Rows from block 6 of a small image classifier, named by matrix and row number. Rows with one number belong to one neuron. Each number is 128 + 32 x the weight over its row's rms, rounded and kept within 0 to 255. All counts start at 0. Numbers have three digits each.
After each neuron's rows are labels from the 100 images, of 14848, where the neuron reaches its highest value: "strongest on" is what is common among them; "place" is the part of the image that holds the peak. Only what is clearly more common there than usual is listed. The data: rendered scenes of coloured solids on a plain floor.
# fc1: MLP up (model.blocks.6.mlp.fc1.weight, 768x128), inputs 0-127
# fc2: MLP down (model.blocks.6.mlp.fc2.weight, 128x768, transposed), outputs 0-127

fc1.80:143162112135146119148225103172101064135107174094053155104134099181125149129154096115160166138164143148160142131110138174135139075185097138134137085149136109163099097116121164101076095077068142053127122179163125103113120113124113148170221121128071142143159193109172122106136142141128132141097120130131151113113090069108119167110119097106076158082130117187136155105117088126108178161136
fc2.80:149077115119087133093159091144139162123098070117101143093118144108135104123127089094139151116045108160178126141201119113044174106142129077103131146170156068156127153134149112167171072099160067161127169158143155086143093123121069131118135121193088115100132093135116108060128131117178097110133076114147148159097175111136211065152125121132151132093092129147140087168150143114131106107081
strongest on: light from the right
place: middle right

fc1.558:138054124133100131148134060122127041112133146122147102116157089129205079124101148168072131133175158114209149127111138169113130108123132181107167165147118112149158143142125174085180144125125174092131150124160145136111086096129163061131144134097096118063130155113167087137176152155098084133184102108118118142163139167136155107182110094119166152150105088089179179092155179106115106082157
fc2.558:118116147093128142114153131154137141136160082172198099120153140133109125141091111160129118118105101138177098095122149132241135139173122141136109117115164108105195168141127137168154102063144098122044163123121179101197114142183117142137130105097133096110160156204114097099176149093159152139106155146196132144117181149162126147105125098113138157156132139088104096156058084129036116115145
strongest on: light from the right
place: middle left

fc1.758:211133097151136125126133091168076088081142143142152117165125076137121096132124160106160078146052152168150165180152129106150094104183122134102113214067106152140164149112172171122102117127086145059134112165133091118165092151108145093093145132075145134147117086130065136106177134110185118105126128131071141150112085174140092113111126219090126158148100138136138137088139147078089143111105
fc2.758:171158100083087063155142133127120205107123103130182108215169139108141113204154155173144149074168144125107098042136146151094154109172170107165122128082095143148156138102133104131157213108106141094128144164102089126142129045117126160130141104102120127098111105166105144120151108113101161152202154195137094123132106128139138159192145136149122148123133120127139167141086073109129124171158
strongest on: light from the left
place: middle right

fc1.481:148078152151161085129140127151167050118070176037134079151109130098137062106195088137181161170155114092126108133110114135168147074158111119148128096153119155163073143183185142094065134071190137104129120122099125133154130115159148130096186147084082157135098151114143138085168162155095112087073097096082108133160132135141129166113121159102143154124112090147132116135135170154127173114161
fc2.481:135116136144050170135121121092182151111090058165109212114157152091137109131133115095098188112113137114148161162116141087079146146094115103041123191183128146159115124096165153154116140120119073162129122119150134111105125130087116112128138174190126122110065121113140160081144083123179074108131105066105148151130124120119138145142078126096110119043131053144150121136182175078142103138128
strongest on: light from the right
place: middle right

fc1.603:137102177106115129120216074105083061075151098122130051146143127099169088149128105163134156098130123089166101114086083182120106136135126166108149077147112191146132122167131158120149152120113148093112166082149158123107067090134112077196145108092164098065134149109137097133159172100097074090175103120114149144097082147125128104175093104116166114102118104076117077133168122183115108138157
fc2.603:108100126111132127113122155134099124119172113153164133100145184129110166171119118122147165088120097088170139164104135210148103121139191120153136150121153084108152132142087125128135054084126101141029097132089153096128137168097144130129071093116105116141173143171067111106211157145099127175120136127164133124108138097167130155219132130105110166129153155099093117098085111156061132213087
strongest on: light from the left; count: five
place: middle left

fc1.250:145123115126152091165149108155096148108146148094128119143126136155160167084177119170081142133134120046114155226080111071115137128163141101162126178147141154181142133113166140123099132091091143070187134175103107123172102128091135137120161072165135163110072152101063105124106097189130142116115162080145174055098135135089130141209143122126170130110087110189131106090125135123128178132161
fc2.250:142123116173160093125134078142127206084115191074126100118111120177160136073097159130153088134116163092142124133137101123093123094134156165162159105129092160152107094130151132096161111174175130115186137105084080170088171110106131136130133100104155088112094137124133169179112168117080181150179120220128081145124066086137091069116112163140138065172090134134098179102139133168087128092129
strongest on: light from the left
place: top left

fc1.164:132121139181122167167148109152163076153103105076137095126089134108110074097162112120156130128137134148155192131115127172115091090145146130132197124182197143139109109069142190094152137109082164126077138128080154180115125117079108105126201108113072109127108120057143111184151093204091114142100113125153134161070120134105174120144051145132145167123095117071146073106149131118117151123154
fc2.164:128128116090096169124122146109157092164065056112116168085123153123138093134157166118110160122155098146161130169183127177186144159120082065057072158133148143117118137089167136161125098092146100161163165076192144110138120131155136116126095130132127142144131138163159135095154152123165071088084147078119154154072158098131124166164091103078113161061092110110136093031120161099175138123122
strongest on: light from the right
place: top centre

fc1.212:092148151085117139089113154133195072156171092133120183115087113132113103079149139115101133130155078153146107155187147132132158139240134164109104175107109109120127111111137113168122188114120134076098104110103155204123075174095137125168112158097137118134119121125173162088146148098197106065115102135077118066155125125144163134108131198080118176130173158133113111176134153132073122104110
fc2.212:103154133209139122131138190195121159116147162131156097165126192084113134123153142104124093133115123141159141132119218091132067147119124108183141186176152051110140099133130109067130141089153133122104134137109106121134118144167166104126132112114094085199145164151206124113155150124142147144104163183178110103162125095109100135106138129175148088143119057152153104184116123099076120205126
strongest on: light from the left
place: middle left

fc1.505:159061169160136104154132095146167063076067191073147094138121087115163065124181123149186123162140132116132139158107120164162147100111126119123130081103148133205117126166173106117108067062160118130123119149078122134083118120172115090123164114132120171101125139072137156094137107161154118129079143127090133116077082136167192116112148187087152132106112135132129171141147203164115136076104
fc2.505:148126103135089174145133114128145130128087065133071173127093126107126108152150116113116172093127151075167199165141144152067190071116140104053124150182106151176101112096177135196123127122096080185108161077140134115116135117083115187137142173161149134101103073104130174072122101123161064066168091095075111132116131115165189139150083151103102139111153105154144149148140148125129100129135
strongest on: light from the right; twisted bar
place: centre

fc1.443:103124133148136134136221113108067170110112129078097109118155100176111132116088087149172114097136157173167203161127078112136142046146128195099159061122135113142158143173145161083135123136141110057100134146149115152128140119115105152125173202129108137081121139077173108037168145105094099124122105080102133122093149151123141164147086081109166128145077108124132133146092131131123152184153
fc2.443:111126137111109146117166116154131112137124138123133113099097080107144069124097075127127146082165106106120063177169091197134135116172114089112031114161165085114185156114144145222121109133164116139181110080169152145157085142122065126128129098123147154103133143143161134096126142074138090116083121087131166134077155142128161121147098120084122184114072150101154099128102124145138118137015
strongest on: light from the right
place: bottom left; bottom right

fc1.706:103129061099167184085144116163075154104099124079062123088115107135146172143099120108126139169129167146170159127100127068149125121099106186112160109146141103092165122119116223096139133125112082073146111130133089126152120169152159141130149197116073135068179172122155146124147107100128066161163095106124118144166083126113094148199123120105116168102114070130193107093118103113131184131164
fc2.706:179100135136124109136145098123156158174182119139139058125083111029144066104099083107121135151088135133133150105157099117128133123215079128128097150160161138118135136121110169151143155120123102132123172106135127158171074109132081158138102138128123146078128039207181160069148111128135119105176106167113136051077140150144164095141067084137127105115098124109174097149163120128101118127076
strongest on: light from the right
place: bottom left

fc1.604:101180165125091116087170149150189163102159166133099166124126134102207150126143160127160160144160094177151092206142173104148168114107177098105098076127154138103108115090112085174104097049148085129117063182119100181073156132115104156173080138192151102168120127119152106127121156125111111100110146139160115124183074107130139123147129134106112133151119201129154107123072125196148109128124
fc2.604:162111142099139173113163096113090120121072126124133154087085153080103076090167132102135097138166088162134114170137140203129122115100106121118082153101132110133076135148130119167165073077110154125151106131221159092158166127165126177128134130165124130099146223120141130111171057123147088122129166100136126122137166148190144134050161141040141199095127117145098127109135148162162112137117
strongest on: light from behind the camera
place: top right

fc1.749:099098129076137071139147098116143031103094152119143164141116121087131172151124090107185151147090176138097112103093103144181088094157142146164124190113106150145112143140142129133095119076174142135098141183114126078143081087174198122149139174152089126153192156095115130187150132119081105122098106140081088116128114178163195128133099165128133125098086070170123131088163151142157179146166
fc2.749:131099131092114135137132082080089105093170123168145179054126152125121132106121186127131163129122121139139163179145138161015135168061179149074126157073127185138069108102156106074123109142124124138127085196149128099085175119090120122122131118179126110113073122088075148138146078165153098128169128101140130210116111140163160145107158169129114142119138090138097128162172165124171111120151
strongest on: light from behind the scene
place: centre

fc1.582:194120111201102058153177132147096091084115127108160135122119070169121099136167100123152171165148145133174136159080095118154124069128111086167103124062110116126111075133166209154115121148093151122126167111069135103143176121100146054114095169163120101095149097063191174104152189105114089173064165118134150129106117123143138113157117137109127145135148143159111173125139139136108112111183
fc2.582:094158163176103148146053171125125105129139100115092121160168188080144144115138101088083112141083141136108123082056154104140062174105105139152109167176125124133152112135121178154090139117185104093152159114080095102129137177186148105119123193087130116149133146143150135163144107124153155164104165148186129093187145090097102126101138068145114071087185081144115091133132128067139107075174
strongest on: light from behind the camera
place: centre

fc1.578:153165136162094094130166155131122094134072156161122166144103115139150078164087104135189151138093143139138122086110079140172126109194147136192159185128093185109148155113124163128103101040064090098111121178177153109118097136144144111169120172153111134082133081106117132172184094113100131091104118130106086152062103144189153134114116118101129166161146204121143094048138107138102135114128
fc2.578:141147127201170133134118163121124119127063133127098148144103158155096134066142147094159122127083145128127150129093119101111148165091156134158148103096103093165082116114202117132108036122148068086121155156164083113092130102099140100132170149186086086141135152075118097157195079188145147160187165224140114141165108089105141079080112137133139105154186107159127148115132130100142099104130
strongest on: light from behind the scene
place: bottom right

fc1.115:123173087141061105153172127099145144139118155135150141034119079145162127119113131104099154151149187121131107165125100099125118111152111154193142137084123127159166046148167170119162096068081124101103151120105172114090182114090133058112104119171141150181122135105142231177182137141112089130071126146082104125103112137183127128122153125141149116114101175159120149104150141164145123155191
fc2.115:129118103175139156136106136138107084167079173113060175130110140136142168131125120069070137122169124119113141207149157181147139124100127141117128150164125111120120143114104155142065125197136089122112111072137124071106165192152169166129080184155098120136192180066153150139116104151138095132100134106124151057172134089099122178063085092084101163137142125128135117065129143132185122122170
strongest on: light from behind the camera
place: middle left

fc1.246:063105114107156072134136089075116060134136175139125134148193146130152145140088138143154193163112108171085109100111094110149127140113128121176122166062082202189116117172168157137094098127175113119087083194142137110157140116185168142162152160203103119138142075111072113127133129106146105104122135067086140096180141158172138112167119131074118145083088102104142086149106142104135123136133
fc2.246:155141155067100157139112125124099114135116109179131165130090170069124141125170206165128099161099150200109143104124162139127111168086083121105128162097121192114088125122163109122092167051114187106103141182107153177124131095204142148129155097141151125098087015131107123150205112144119135135162113141096090170094128149122143166106173124133107127127157108121120119176133139099189085136140
strongest on: light from behind the camera
place: bottom right

fc1.647:134188186177178107101112119052166137145102114096103184157117079145165157098158101145145124144114154162107146176128051124182165125192133162103167133124075171152133133110134125138092141117133153070075137124167138189126164128156131157136118129118096127110113068141126115148087188105149113098095126148090149091115086149121121133110135151061115101111110175150077048146115113119165194078095
fc2.647:189109195092162120118135156199124217130120102114197077093144159079141131153104082115138090144118081116189096149157207107096102174175140092161156136172134081119152144182156165130154107101134138105112155136121143159164090109119127126142117107118159070154128148219145127093179090078116132126127152170139095134159155085114082084136075123138107142133102140106149125111110093105113124146080
strongest on: light from behind the camera
place: middle right

fc1.95:102113172075112122129155157130189132092131164048123142129151148180165098121067161116173155148115106094137160114119174157130195120132117166134139095084072131128170146076133116126130070150128100128052128131089160174144110133156170111196149134102105087111167122135120160129084135163176114122186122102091103090149122119142115164098081186111104136128128144077167093125133173153143124175030
fc2.95:081185088191123135148106164130138113116144104109097124162146137176138133120152171130130096158131168115146152113082170058104128123085123150112149128178093177151135082064171158111083126193118113145203076107131076151065164110112166106128141130112102125144103141076153187171102163113106154132115137175078162108139076118086109136143144123134089101121173092164114158184192150123164163178166
strongest on: light from behind the camera
place: middle left